python train.py --model="audio embedding model" --dataset="short pieces for a synthesised band: melody, chords, bass and drums" --train_examples=26041 --n_mels=40 --hop_length=160 --input="log_mel" --spec_augment=true --win_length=512 --targets=["key"] --num_classes=24 --embedding_dim=64 --arch="transformer" --norm="layernorm" --norm_position="pre" --hidden_act="relu" --head_dim=32 --fused_qkv=true --bias="all" --qk_norm=false --layer_scale_init=0.01 --parallel_block=false --moe="top_k" --num_experts=32 --moe_every=1 --expert_mlp_ratio=1 --experts_per_token=2 --shared_expert=false --subsampling=4 --layers=14 --width=128 --positions="learned" --pooling="class_token" --am_softmax_margin=0.2 --am_softmax_scale=30 --residual_init="none" --optimizer="soap" --beta2=0.99 --learning_rate=0.0018 --beta1=0.95 --shampoo_beta=0.99 --eps=1e-08 --precondition_frequency=10 --max_precond_dim=512 --one_sided=false --adamw_lr_other_params=0.0019 --max_grad_norm=1.0 --ema_decay=0.99 --max_steps=8100 --batch_size=128 --epochs=39.8 --lr_schedule="cosine" --final_lr_fraction=0 --warmup_steps=240 --weight_decay=0.2 --adamw_weight_decay_other_params=0.01
Rows from expert 14 of block 3, named by matrix and row number. Rows with one number belong to one neuron. Each number is 128 + 24 x the weight over its row's rms, rounded and kept within 0 to 255. All counts start at 0. Numbers have three digits each. After the name is the row's rms in percent of the matrix's.
# up: expert up (model.blocks.3.mlp.up, 32x128x128), inputs 0-127
# down: expert down (model.blocks.3.mlp.down, 32x128x128, transposed), outputs 0-127
up.54 122:143145119121072127160147152130125128164151123144104119163146143146107121135143105098126136130145110151118108097121069100138120127170160100123139108087123085083134132127126122134107178134158120147144099062124116070118157130148140163143147104166118176133122147099122129129108115121090167115113107110103117151126168082146137127122171117118105104099162154109107133119172150122089122140107
down.54 111:130127107113160211084144145120108109137097126090117112104123149161132149138157117093130118135152185138090121102087084142120141109134115085123121168085102153134100104108128103154114135145144166129140119116117113112150158166135131149135131105158126144111118108141127127202099173115137110132101103149114145117120119160089129135098166134133093168107101129154156109155116109128105126113136
up.55 083:124103141117134146123138108130145105139170148161157131093113098136120147107135132087137114114136109116149123063126100147104116169160101130155102076121147146148108097113099173176155085137122109091118171127118094149151133133127109139144154136070091144184094115143130143117094106131110138144116130159137114091142161128109120126146102110119126158131080104127154162093122117080102131121110
down.55 094:156135135123138125104119130136104131141111116119136146119085158124135119193168135081123168124174156129101098083140123187096161144143171148146139156143103108085160123136141129133143106137105133122120108143142146172100150115128091106136134154153100069115153134084151138091150145126111100126082152127137128144135125118101136114129125141076099090114092130151132169131111154112114121104087
up.56 118:078134129123105120084123115161145103129184133120142111111124132135103123121165135154139126127161130166158150112099128148136101124113141148104123085153074144119137151135120118129154097125137148174116140154117091157169105125175122161196178098150157129129113158116166189157144113131117121145115129144132125152115142167110092092134143140116102108121130148114103064133117151148108114121111
down.56 103:168157131118081132144109139143144155116139117144155149109117160180089142089132100116133124109175173148152119128122115159133128127109112114120116117083101168136119102133142073092127098156104111127116146146115099146145112075100141185100110107160156100117114145145169173134147134125163149118123135095101142122112166136102147159119124134163159115114169128095154166119102103106122113144117
up.57 094:112183139119102185118161112107111156105140152165101125166172145095119115157135102100124133138106102137133167133127115110106123163121166152156156156107116138116081147156133104134107122160132084116085134150123096143124108092128113150110142128122162103127121154117129141055155126098155128118162131132108132102141105124156113134159119125170147134109117109175136148169117128141077085115143
down.57 086:082138136118137141131124129104133101083131114112106110149077081117119140065188143139135092146149084152138134155144134066169168131137112147124187154128128108111130128102102096099119116140141109124163116115123135126129100150091110120131153121115130100126139129139063149138112121123093104110162132116130164089113183130144101132141112123107128126144143150150119177128121146100147128167144
up.58 105:086127132116156075122108123134139134145151130134116122088124215127125095117134118102159121115088116128148110117123097129157171102073161135151126125143152099109130156115104167119144130182105119139145115117146135133156106126118124142138095137145109172125146143111172117123112137123178110114136123126134133124161111065134086119129133106088116147085110147119182125145125130140105189149118
down.58 105:130150166174168081120124115151111171111145153133095100139145120110139127074163098141167189099160130126149127135112119159125146167133086127118126124162118178119140095121114153160117146141082117126134163140134134121153155175097115107127121117149130131130123112099124143104183144112141101126103108123144168121136094124111065128121179114100114144118115118175150120136124110108122143099128
up.59 092:157121136091108111126118115131148129120142137118151139137144119161160164136131161102118145160136133074099183097114125121110133122133129111136135147178086150111140157121109140119096138148152117140120132100105139108116117121121171170171156178074146137123107121088110149122127142133125086119122074137118102151146154132167086142107105161142103123118143100153101191112132107097147154105181
down.59 093:113131164133138131115146140098161127131093098153141148113112089110115168177137132125183148114084150140107099109090113107124131113142170115132136088172147133129148153117105094169121121102123147148111116158091071170122118128114096178096140168120122113104114100111101155093097134133091155146152179085109095119126098131113173129127115123099100137127124133117115140141150141153135145136102
up.60 116:106163149143154160079113138128098125136149109094117096124161146104122116075165145130125135122105116098127105142124150147130157185126106114142133138120175067167099096120113112165117122151137102154147098109166096097088112155152129119094120111148115118179147108131104080141129128117170157133153118147128139111170130135134173124169153142114182127140126136116108136098128151134117135114096
down.60 113:123125108086153083140123098175139131145141115125138154177125168113211109094127120113118122120151126113177118140098174130138115121138108101085131163141108131147116174153137112075117135142161111152132132121132119132119156164118162121143134150106133122149157121127111131126147130131128117108112120113155127135136118127192127107167111192093093129094136159122104141106100110141155169106099
up.61 100:133130135157118173157123125123133147161100097096136093123129108123173130116082124099127123167151092094138152151127112129152127114091160180158119120103143166099135062118081102146178092140175100109111082156134128095088148104143113133129122134152136136184086130125123148129130120100129166110163097093162119115108156122121117105115147131131119151111131105107104125117131149136113137103142
down.61 101:140188150139093138103136138165158084127137128119099138145118108142093131116125147078125139077141165171191135087093107118144137123141094143122114134168129147125127104151117108125107136100085140150085124108156130106159136098113126114118128118084165168106170119123065174103108114104104115156143152108156148105118123120134141113130071120111132093114119147115118138126115141138154120119114
up.62 099:149114129128154123146116112148142152174118109152110089115160164096140088123112146153135165131145126117121122155122127065113087150145114113157133099118137169137157134144131092118115173125118114141117108089160088123143152100125115116140121120101139125121098084092113106146079102096088128127093130079162121095149150117103121147122123150106134137114165181105114150127183108117179108125111
down.62 095:122115134161117120109134148118101114137105153147120094141143096152109123116129124107122106097116166113114115092134149092121115174127132109134098141107159136164118121135149151114158110130122137154096150132172099137126167170131097148137118096157127159094129154157129092098118104078122122104165124160126100160162148119108074100062131106115107163135087077109121114170131115159159089127114
up.63 094:124126121140131159114144086108155099176144124155131154127119081115085135125112147146109102115099135127128197080143129139098117105119118079110072124109135146095105118132133128150137154084096168131193116102102128158141134125153127107080146100111111149113149134145176135114132126144090137144119145140135156114132134155124094140139099149140127138129156099118157161137141191086111130137107
down.63 099:137154120156136111109104175130112107109148146120155162111157146124113116141127114119138127119123214124153114117098137202113136170149139153150169144135135127120208112087122115110158106115137123101132121134149159155078136132132120148113141131104133108116129139157155116159117135069120157136088132110112123140188140141115156139121113163145149175122083150120133135154116133133114140131103
up.64 077:098132166116146138100142141114096134120139137106141143104140130093137119106124154115129112121133109116123133133141116149128154065115135169104117124126161114087129121155135105059099108132091141098137117123147154169173126153096102158074136114073112085128113155118099100138091091104116136130126129099139162145138078150131158181132124121136144097122156156114154159102158123090091110110142
down.64 084:126101119158143125148121121124092130115122122184135135134109126145139106105096180124125160128126174131137128102143134108117136108139121143179121138097132138122087087115105140140137127152127153143107115154167155130151142109131136160097121104161081169143130115137167078062125125148110070124113128131082140141098116133159121129131156154124152109173196119096123126142114126124134136189161
up.65 104:119126127143122154142127107077163100091166161167160122132141180121120107111149143130130141153161093100118181138115125106097134132117121140154098106128102152105053081142135122137118092136123106162149103138082120148136153139143131123140131166133119139134123130118130148151093074145097109119148152113163068094134146174118132121130084109111126155108127119115098101087129154151130128100121
down.65 112:170118074118127090073143147138138137140137129138129120098122162121106134150149127107138158153100154160084124103128104121095128110128118143145104042109119131136107169139116121099107133114133173135124139089138129129144127078128091139104095166174163095143147119117106115123149112156134122095092166129156124101122122118129104144102130106133160151148111130092120201113134161140109126110120
up.66 087:117152144093083132075113101112120150155130160113151112108154141119152125091109110123136110097120069149152137149145132123111135121134101175152154139177088155134124118120084116137086099112154128126117088122147156131106138109120088185171124121106111137134135156127154129150132115115124129132119127137175110154126160091120167100084081115116151155124165125094130120131104119146120078084121
down.66 088:135115191109161172110122157152111135120116144127112137134131139125085147124155157069113117132193157159143112144160135068085124125134132137118128103102084095131109156169090145106113137116110118115103139144184100151142132136152124135120124148133121127167110127135132125100125135153078135107128108163148171117146120143136102092124140145131120120129109152136074150142101153113166098117177
up.67 097:130121107081094100139113119082081105150139138121129152093177154132123093115117100191129084144110127116096138165095112117106130101120108124100147116118156108164130112183119137148132130097138148129131149124121115097147118162097118137128128137138151118141151136118112082101147155088087105112118114108168144127142138158150148100153129144156122128146179104135156203141146135098119111107153
down.67 096:106111144145119138117147116111123108116172176117161162131158125105118139166162112111113132129133118087121166126138153092131122144132139099120146172096144147138099136076153127152118124119154174125108132107126106088107074164146105135141110113097148124097084124128138116096147121090112131140151100134161096144163172097128110099158121088147117184138135132134100089141138159140123169146079
up.68 089:064121129098149126122145141144130138132156132112126106127122159088153083160099079105151095146171116112106136158128118151095099123132160139151164122100085107091114121159169138101132059093172143111089179117101125098129139120135134108158138143104121118142113091142129124123098094129112162132108102158118132130086141118122105162131114124110140112117124106130139121138117074104177128123115
down.68 095:134106113106092079145128114151127156128086139155138130168099141168112151104135140102108140146158107120121112125103126118152119127160122143153152146099095156144151111158126095128149093136127180072094124157066170140109139130104161136112101121166141096154097163100143169140140123105137116121117105106115114132093164119095125101121096104106092120175106140134156157128104147095132162127131
up.69 117:158131110116101102166170128089120111076166119126117102134112177136089131138177157105113134080141136112123138124061108129116119139137154176146146071116091138135150123127148095099115165116118162117109140145130135086162165128121096123144102127142127121122124139130100138115133161120165130111083090095125155111130139099156135130154135152129167107108090144107137117117153153114083109099113
down.69 112:151111083139134141121127141143133152135104082135157133122112107124130103145176126119145122149182099165112118157130107132132117132072055127118110122091157161132143124130119119150132138089130136102113145113087131116131141148126143121111122138121152124154143124149122114110141155113128180127134126155159122125138179150122097110162109061104098129088193126113148136149145136115154104061091
up.70 096:169109112158176114139133090146098169116130128171173135149102144151107164139114105103182131113136164104132151153153119118123134106142118053106116138126134144125134097170112144124124137105124137095097115118117127118128122152182122161069108133107096126141124128155150109139131125074136078132085149121132076129114106101144130128102118129101131099164150129140137149097122134135167108091135
down.70 104:143057124148138131131101131111114146116144145123114111099119146141147154134169135152136089096125140129103113156108161134140095159139189147089129125097131132118117163104108146144108120107127116135100160173129120133098124066146069102082137139123158085147143119092123098124131097124142160151167140113105109148101136110105102132170108136159119161141076138126147142138092138158138135137092
up.71 109:143112154153110150164126149112142146139101123123130164132120117171126107139103130160066124138097096126184123132091093120111149137143128155117083113164152138149161099111101098146115131168165148147102177139112119107083127150091126120127117094117123149090103137102128107124103145125139158125161168152125131112124106091145097094172106106191157125126105131105128111098117130132143134128076
down.71 107:127086099109100101171149155150144181131125125152114195095131164112075129127129193084147151103127145124153133110102128109137114102150139111139089143133129120115138141179140115117101136176135109086134144140108150132124110119121129076116133163107129138114160144107092126142057118153133146141173126108113124141108116139133150134102095097115122106138130141127161113131105100115114157106165
up.72 107:098153135143125147130163107142146139061164112182089125136148099170143157148095128161144125113109133129137112118140165143174132124132116131162127120138182105139138107135174108121134160123154129143118111093165132127121159152125089099115130084143149112159118117113082121114124118151139139136180168192175178105120099115125111133156112108142110103124126107121126127123134165104104151112103
down.72 114:103073112117095141180106128144128135101134121128114066157113147140097120115132154100132118099135087116112119110112143125152124120154138164095098122107096094138119180151113150129147136106162102096128132114115154157150078166149144073130154121124109119144093140097146175160114159101098119150128128122092108116133166111123099116128162162147122107133173123123127123107149117136109138130194
up.73 101:140119132107134092119112141154154146139151099127153120132153081128131190107144106136144126113117076138117119132108166187165134145141123110113111133102102147154118149143079058142129132166155109164138090133100101143093147131118126110134131112155131101136096090118143148129164131138153174145115136081084162071106108114138137133129125134141109140117088142142106100123131153103094144125166
down.73 101:114115138132129166133138141113177101104147108079126106133141109144155141074122117133143128105107117141179127134134143143115137116110133119159139146138155132157101107164123152093152100117096064171146125075065129140157171130116149176122123117137107096117106118127118173141121097175147144155145162125119161121149143129109140126114164152128106156144195139154135116083114125135119146118117
up.74 099:136140129096136105189135134134118123144133136140103120116114118081110155150121106137141090138151155095148126130111165118155114156140093107124155124114177099162144112139128128119120123102127149098098148093105145106119148133124140131107098099116119098176101112118149166129164159094144160117167166164156165109093147097095118128094113124136105146104154126160124064114093154147097152173100
down.74 113:130137165130144103152121106114149152148076164124127104173137087131118160127126137092133119180130088094143127130123140158123106131139152127117117132156099164142108114145103166118140130134106112173116114115105112121188120152174100097155162139169138055137135139111077132158128106114171115144155126121131106133110149148081104136138160135120121126123117175112175137127132152111112141160098
up.75 099:156109127085172116105137108109090120128142113125086099081163114184152105143149104122145164136128116116110158102108137114112167157099148156131126125110175138108157148128196141100134136101154107117123152144141149125138089079114127098167124134128106137162151117127155099116116119142140138153128118086138106155101113113097157145115129091179173099122108109111107136095156111105115151105124
down.75 111:053135128154115146140120102103129142123171130095096122146119131080099097144155143147161121158148137119108145082116126108091082144124145130112123158170172116150158120138113124190123153099137146136142108148100156156155154152112150145162136119135138107155107121112138165152190163111122125145103104126113081115139142121159089105153118125118109130099135108087128131166133136136169124126113
up.76 082:128122118099132158138079138124109115133126155100110162134152118078134117186119121131094152177139094125150128158130149136128146115119148095120129115137116158139138147122113116145122146170105117115116124110116131081143133165122099123075135181163130121139140093140163143124117094151121132134127206103134140126157096146150151147137108165189125113108141099113140084137118116157067168141120
down.76 078:109100163106085158102112094092123151153120109180105149099088120148113169124124113087131102157097104088097133145148132117135128116152119138160130168086138127136149160120168126109146107180136133173133105121127146137143072120152118110137127137119124131130165146133088136144139127078129093158134129125140103134083138128143106117148124128182129097124144113145104093109148099109143066144152
up.77 095:134128174171099094156113136161134111112120153162145133131131069129156138157136090127123092144144113114129130120143131086153144138093114147099139112073104174125135132108114144138125136153122098115129120140114134098168158153113101100119123118116149066134141126110117164117151112162173098195121148118101104120157088102164134129107097106106162126149164128111163151100081140141131115138128
down.77 099:166107099153148151122127128116125139131115142138082127153157120098100151075137101136126154170108086139128127139132144116159109132145134082163121139150127069134127125163109168160144153163127095119169121162148184157162109123114129126145136122085136117128130121147108172110166175123123110136152143119103112150152081134179095165137132161139133117115103120094083132088152141143136131142134
up.78 086:131129138105101105121146096158123080127129101134105118120099107131098119090169104103115178118139098130055164164138121127149134123161120122163118163142126114111121100129129081171122113131156129132112084137098131121175152102127128088111100145131098138145161147170107160132114110112142123182116125092120119162115090151161112118173153129152120145110148088109104146155109117127134130105093
down.78 087:158099139129142170129106095151104133148105135178099129162106128123105102108142092136132107127097104112120102152176159143160101119124109117145129081101163098118126154144135156164174116130143110089111096175093114129138159098129099124140126103095088142117123139128098113146130146161098122127136087113166092134156139126085121121099153140117189159099123153113147161110122115142171116109139
up.79 102:122142153119151148159136143117133149108076119119107105134158171156157113114091124119120123123118148147108103141147146108170174150175167156119144120148125125139149137154105143091135098147090135118094160091104115136099104148117161143138105103135112148152157109185123125117104137154131124099141094136153129090132177079088117119147156132107156129088133123090180069134136131128135109096132
down.79 102:091124078106163130071149100152110126148129129170075154133114124123152107102134123121143110144098119115110115133102129133145135144131108077169162150145147123161137105144129106148128140146090138113073123106128098121130116141118099084136129124127109141133133106143122102068099111109111094128137112189146116144147125097096170104094102096109096174162145151122108164151107153127101103114139
up.80 096:123134129112123092119111120160134135128121099143131118149110140149110088118115124133160159132113141076146122103121152122133107185121133166134140137111137104166136143107107208113160187147091103139099121156140126109171133089115131134148147117111100116141145102147122143128122160132097098084146139070136109149120155139117105131156111178136088141105145109169056107135123138144118157132109
down.80 102:094128111090117154127124134141112082145105136101166137152120151170115170136161113158116107112127141150076129120133117153154114160133146132172090110103185176136114114111142111139108146130084146155168135119144082137131128120075152079128112102133157111146105107132118140118103114117171096148152120144154084175119146141132124147110152120085125086115097134149136135169131110144101105130150
up.81 085:134100130123087125109125115106125113102182157098127140136097108108138115124110127123189134132112113118123163130131125140125113155135169174150129090126126146105090133127121103171120098097127076080135145135132123145184117106164146102140128132130198104126136153143117202170116118105166097100152134132141096118127131118122159107138129127134175138124122120134172117152073146132120118103124
down.81 086:139120121117148108134122105104133109100143148150109151129169089115124166149114066102115171092141131120180125126174118089158119113126118133064148084105159126125172085125122095121124136108133148110147128081143098139138136115108097150108138180128108126134089157091124121133165107108106127099145129122171121166122120133151109123106132120175137092159097171107137161123122109103116133116141
up.82 094:167119118139138095141142089149102127086115114127150085061110109155135130134168129114183153159117105102091129139158077113118150125134146117143154167122071149131121118140167123087096153096107129140119129079118117105136114125168126155105149147133147170144089141127106081106093151143162100136133109148146139158145133134085126123100109140147151138157139115114114127138108164123134092135153
down.82 097:101109115151109138099107094102129128142122138110127100111152092108124129145083149153141130118090098147107179157133108103141134151125155137143099139108080108142097132114067147122127109140121129101137117129100104147088162149157162095128132137135130154104097141125155123159138123145152110087118159135148110123176125140108103100212112123165132175155138128081129135166131154103142097112105
up.83 105:121105120095097132147161157116144112138087108148093130130137158125131105076117139114109127119093126124105142106135140127171139206158147160120130135163101123098076179129161131122140151154144147115140146093121137122139084091099148144146108128106119123136150133109085107083106144133124118118115173145093134148156104124134139168168100169116123143145116086111173144152153108129171142135121
down.83 095:147146137158136108097165129133132167123140111128147097131122137162137148117144104114162100108147159109133130163164146107131113101138100157086138113119133117141151081141124111177167167162096151124160125109112139134124147134107125173151124126121106131138144129147129138103120153112149132120128174121134112123113080106150147124043161148082132137064077102133106105077118129112120087138137
up.84 100:149111145086125111118132138148098130157129153145101111181123101144110129116131133132181091114165137123145107173123154115105137124152122100133147103118158128155109103181120101092119132174148117108122131092150126141142177140095121093106142148143128141162087118119101128139136156085131124138115141091132104125094162108121133155151142135115114104186217124133116129115143164137099132130087
down.84 111:119123148127143192169138110118157087117089171102079141154166107145120183107134099117127109113139106110124133116129131139125123157128142046121092182127125137115096135141140133138127146091141140142120136107157109104125149129121163158140125118144109092141139115106148131138105109134158139103149108124152125156101175167119108162141090131138077131099142128163152108143141137146077114101099
up.85 108:076138171157122100135136125125136126086139143075124123142098086119128160108101121136094109128123165116156130107093164124156114137150120108130131107153098132099109136126139142104146149134106122120164115117140182145124168120134123119071131091142132158107171121105132100114170184137163123135176182146106101110119152082100132108097127098124123149107114124082111136141143126105145159132091
down.85 109:116118088139118145138118137105144094114161085135138126149154118101147104145135123128102148105169136097120133105106128078127154080128134151105104131154098114124133116127119112148132162141117104146127095128151124116113125162143086070174143137137098085141124133126127091146109145143127187124115112100163119127126099144115117083154096157172190103100100097128095076123136110138112106172155
up.86 090:103087136105079125136127167117134106100114105154099104123118133140153131134131127183110115117108141149139171124124123119162154143156138182140135156110211105182118160122133151124104142134088129146104111100144132108116078126127116131137110088134086108097129134109090118130170111150126142111138167113128127132106157083102050094132131138146123144118126136146145139128114133114126126113081
down.86 092:133109105090153111101163132138135126143110105162172154146111145137083103119143121159157141078126085113186124101125106104149136114171101119114112185128150108156178076114108138160142098183114125128122117119157106116150131157111118103115161137097136149121112110127123103107116096156112155113162109177127098134132167131144121119107137165090119148140122100095111120127122142106129156143160
up.87 087:093148120120140160145129089146112168111055117145162116130164126115123133121125144153154144075131135126127145126121116120139143137108162122107165125112128145154145134086133094083166107116130148112165132107141110199123158157146092155093144074072157138155166135129130126166115125140128118130168117140081148121111109116123138109157113097117118132144147141154113152128163137139096092155105
down.87 088:099098110111104112190106144100133125139157136117116135136123090098163109149122164129108134111103127128136127127145149180095153118126078149134174134096109108132134123048122130164133149094122138132140118129141093141138103145132172099136158107119170135112122101162143095134133156108114088117106115138135123126137144161107140156096127075118152117141130129077093140138111170148168109081115
up.88 109:104124085122140128142129151086128118124136184114116143116151149128136164107123168136162149107139139110113109114176077142133127119123137146115151121150104109164177174120146129136180122165147152194149119111138109130162104114099169141125148124139136117107160116138149139113079106139166168122172136110113103155145123168093128173142123107133142121151070137094111123125119094144145137114113
down.88 109:147164141166136081145143144152122136115088131144147112099113100166086136108091111116150137150067146127170103149139145120141113122126164131134129120118146177106127129054139170153123132152121069151116141171147153154122118123119102145128158135199107136126127139097124136138120116127132090110120118149132124140107131128157088086121168122099143161109140130085140114114112161170100139127126
up.89 113:090123113102149119105140099145149133144107119090165129124113132158144112136150150201154143131148146180120104159111127110103110106102170130128106190094111117156130144070127106090153122094100128138111135127115107112103108121182119133129135101123163074143135129133158110160172165136134138094137144115091137120137100109117152114099112152126147161086139139097121171121110151154141141119116
down.89 117:125152095160136155132153143125095139124092160116159134107115134103118114116128125140126110167114051109139123114069145142128177160150105132146128153101136174133097130079139137153133134102128128145143126136160095151184161153066161114137138142146120144105138152116136111122127110110151112118103089121127114170074123110065118127112120164132097128146140130100157149103117136151094122140118
up.90 104:144095127109143114122142151093118136122154090175104139155103126167103090108109069140150118131113128145092110111098103098106098148135126130155086102096053124094160115082120148127127163130132134130125116166125094103107131127123161133138162123158135143123101140124123130144120121141091099104133099146135117162104154145108127155159157173160122136145188111133131149133150138131091174139092
down.90 093:115145090144114169134146103115089096078131141095138123139138149138084113118126098128104107140134143158098122072133128157103135095134142098133098166122109157121117116111181120151124155120106155139126142107117066161147117134073172140105140122117154106139159101144155151111120125106133152133125137135100128155119119104102164123123081132118122158135122147139110130069124093182108092081117
up.91 082:106105112139103159129131142154086140127138180113153136131156125122129150126119179136111164100167156076152136123155127133101106105120118123093112144108131122133141168111093145109121125156150083112100142126099119154111087160139102152128093142097163106099102137113163126159108102121161084163098150142130111110160098116154130103173108159104138129170116148114097153120130119112130085073140
down.91 094:118116098173110143139137113115110157110138146110067147148127150130150140172102167174137156185055129094124129116127161117130134123160144133110147126182096122215157136114168093138113156118142122122129140164142113122129139125123133153109150098147127140161162122161119141128145143146126149112134127154123112136120139075143117145131128134165116111156097161123125097138126141147084100148115
up.92 082:146170105114146096123162089217119126100141128160120156115148116126099145118128124155125086142152152122149124117128090109119113124149122135098136100115095118140173132144083113115153137147142132097083111134135158131143101128121118132171139131138163095147108125082089156140106125125201158136154097093133117143119112174087145114136126112127129090127107089136125169106117104096117133130115
down.92 090:133127106148136092130120125120185177056096171128088102103145134100124134116127105125107129123094112111096184130117121130145122142117175116126072150105056125131102106123149137171115145110104130116125120151117105146110085107130110146170144151128130147146133128123102149112160104106149166163153163158153143154143118098147075120150139166135122129129101127112132103141140142117148107119121
up.93 099:113119117149127143161103130138101152127106161111171124111173146108148117158117109110119092146188155151142128128139148115145152134111106096119120092104126106134136080103080136153111155143134119109115146107141106134138109162139087171101120128112095096117128124147170102132108127122124112099143145133099130110168095102115120100182159145102075172136139099146075150136146136117162074106112
down.93 105:134151108115116115074146105145122146150136153114112123132141143174172106122136159108123142159128094104113144111132151133104115129131123130092141117144104118162105155111148141103093158161077102102105128189175151132142163119125081096142135151121123135142162112194144127092140090109081134135154139109150050164148112124129139108119105122151131144139127108175132151108122136133108101118139
up.94 087:151139112130144098121168093110168110134103150126168118079123135112084124093120116132098130136130112131137162130136117145121173110143141145128149187110078152126179137124108118102139134106133097047121156125144141113108147127152160117080160094125115124190108146137130153144141150114154123070138088145114141104099155141153125114111135081121126124104117129125138155121123109156149153097121
down.94 081:157151129113156112150102112121157119127151139088116133126149150127172163138143129139145132130151098164124133131163146089147160143112124148157123078160108159097125163061110118175111155112108145122091093109091175149113119128135136075121102105142162109124167100094079132128121111117105114150113122104123176146165154109160139124149150098144139152125110122108139149141121150154153082121134
up.95 101:125087114135098120126148099137155149145133126114144157101111131146109130119139164217150085158147123161123092160196134107145133109105150125107110136120114151132212151165135125163141088093113169120118123126105126119113115126104173121165126152113095108142104120096114117124144091102123113104120142107153123122113131119171144089148133133117130102098162106125140115126117133120148117111088
down.95 103:154126077116098085128151126157132109121160133178136122100125161126081092105140134093127129109095100126138160183156146164118130188140115153135138176156135111100110084114104078098134143119101137124093164180136137121092117143094129145142130128105096122127140135137118150117161123142140096156117103142117123108140138117120102118115122140135108117171147136084136116140135141157064119122167
up.96 081:127125127121144111098107126146129134151129109136120125136106116147081112169157145107113118157129142134125118121152143159138176140129108114118167103146136130096129166093166165131186143182112077127104152143120195107118120138126129161106106100103132141158106105147138160135147133157167155150107138144173141145128141098124132108117093126178077127097089141091094155101109121089116137154111
down.96 087:124150149118082113124143129118115130122132132125137099149138105142152124094125100162149116109133168128117170118094113133089163081119166125118162104143117133171141134155130094174110159129110100164153114174087141133151100143048156096101138158140131086136103125167110147131082156102148132152146152131104124100118126109125110130138142152126117076092105098123163114156106141137133155105115
up.97 099:152160111132094091142146108114132114122119112110156104187121119123079091110113141120107114088139134124105103148109104116137097132131104117152137099128153171128153142129175126166110122124107105149121142089107153113101123154130120142102092209151135115125133113161131125125100131126094090135152118132126126076113155153122118087133083106131133175090110151094180124125154105152161121147103
down.97 103:113123136135158085078128131099133144111148146153121163092114123172149168136168135094132124140096146129115149122109108108134149113131149179105154121135106112130158164191116147126109150078159141125116117144095147094137174105169159122119109141118108145105106125120108100120134099096110122134132150142125167099142123112106127102150125092072156108094114160089146116111146172115161085141125
up.98 108:115113087131106117127147150097155094138131136131166101111117115149168095101168131151150139104112113096121090100080143168147130102131122167110140147176111087154117102132149074115116165125119175114124106116178143104111106104117134111104147129146134147169119119163142142142139067162114140118099158141110100153130092122092138120155189125104140128121158126102128136133098108120142156113133
down.98 102:142130143171141164104119145128125159132122144169127122139122151132108151114133158128118096086105151116063130114156120138154072118166062128101114107150142132103128112112121169125117138152162138134134105117125109142118150175064148126132090169119095102090132154105129135146142150114131139123129133144137111105132126140143180118136120164126129169072171108134101163107127085131118110087146
up.99 099:118154120110146197097148158120147119120153127124101156136115146090107117088162091112095121062085123112134131110094133173144126113109118117134111114122142085145140144125170102164163125144135143142110130135154147119116149126157128108089126138126086099116120163158140109152156104109121145140127096156112101083115177136086117093098143142152120142159108151129146136102161157136155166119096
down.99 103:112134133104161118125122168065123140131145120132114153110109115160187169111129060147133131131152145100110127155117087154115122142120158121123126129132129148115129098166159170122126129118142176162083147131115146132082153140131146118160109100118130153140157117088118133124150126100150159151133092129099147111169093135172111144120148165141174147087147103083128123120134107133135137094167
up.100 092:153159142111124127147127143134107142129138116111102102198125143141153120110139120142131166106111139178080157136153100146094128146170118140157123130132121185146164131122124117137122122107144110125096157107128071081143115089132102115098115120148113181135132087124145175130096126130124142144148125108121169180147123112140172168145113087112096136111107126152192126112139120134112095126122
down.100 098:140119113098132124160144110116139143142131068123146097114117078088134134122113128196142128123154088117143146112151101128137087124112109148082137121120160108153175119133144107154113157085118130111150158139077150144098153164151127140115105143139150134092154099113125079116136119147138147141085115106082129082145165132098173138099101123153119104135092165140104161115130112142100120138127
up.101 101:140129092114126118131134110100132124166147114094145121138101115112075093153099132140083094131164167145152118126090086169144110110120132172125128130149123110150156128145158140132130119157187122121078122151170097114071112097187097142147113129104107147123145132157161133121117111115122158142130118157091101135149093125149147127123150112135120109105151101153114139111084164114162106151096
down.101 091:125139148111116093151126112133118159123173134157136167108169101092126148144112153076137107131123139141098104108102135154116147164121087129112122127123099143140133104107140093134116135098148141125121133169130150128140132106070180139136183169132100145126144100116145093079071177129149154111119098128129109129097160106140114132120167146094127181093143126098108133141140145117121174125154
up.102 107:110150134098121108131171120133087110154110114127133132184119061154125093171076130109146099104148096145131140110133103092130132175098099164099137135152158068130123088127084115143140172112141127163122125134140144133113124129141156142117135093100167122149104137123093099159069115136140139113137124150113153116120131140133105118102137173121142135137134146147113144159137088168129100103145
down.102 102:108127174096143120147126130130152168140138106144078133123115105128112173125150143112152131147104111159146138166164132132099104127151104110123084134164105071171132159124138103160146114109137133106122134106166098102127120156134125090136150121073145140123122134112147120153100148119094191104152160154097133148122109138132168112117131164101110097165118106087126087094126135144127157166097
up.103 100:142148132097141134088131123105141158093131135077121127102103149111084107084173097129110115149148115152108120184140143185127122121131144128158124175152110093137120098101105107156099117160121106138155099093153134116117155118176157140095122130154129112140119114076118134102152125138172170076105133133109125092120189129164114121107134148121100134114087150116155135121151123123133132115121
down.103 102:143144136160103148118144173168134154117098125164133124179123110133176122122163085174141089155150122103118132168111130182154113108112082128119126101103099141139106146113075173139136133128109080140119141113126160115124138150135177089118143141147125117129125140119123163147131123111175136127090126145115193124150111119107124151169153153086099106117153121116097098110145128143110128133110
up.104 111:180082146143113166128107141186118137084165126123120118138133177148097149124116110110166184115130144131110147125115126121130133073130130108183105147107133156148124129111107136082127153137157119150117131144090102136125127136112097117117108126150142144133111116124136149110113138116138153065111107091161118136067149140148116124108121135176135165133063135090132146106110122090128102110140
down.104 110:131177105114114169065158137150107133124117137130083130097164117149159121141171110183112132092151126147135119133117101126130090149168102149115131135113169140103103157110129099110121101096116141099173163115107157164118112121129109125095107154151116136104105143171145120131138119170133102128137120123141058106157124120105157128155086083130142110125119143153119134157136139098131168152119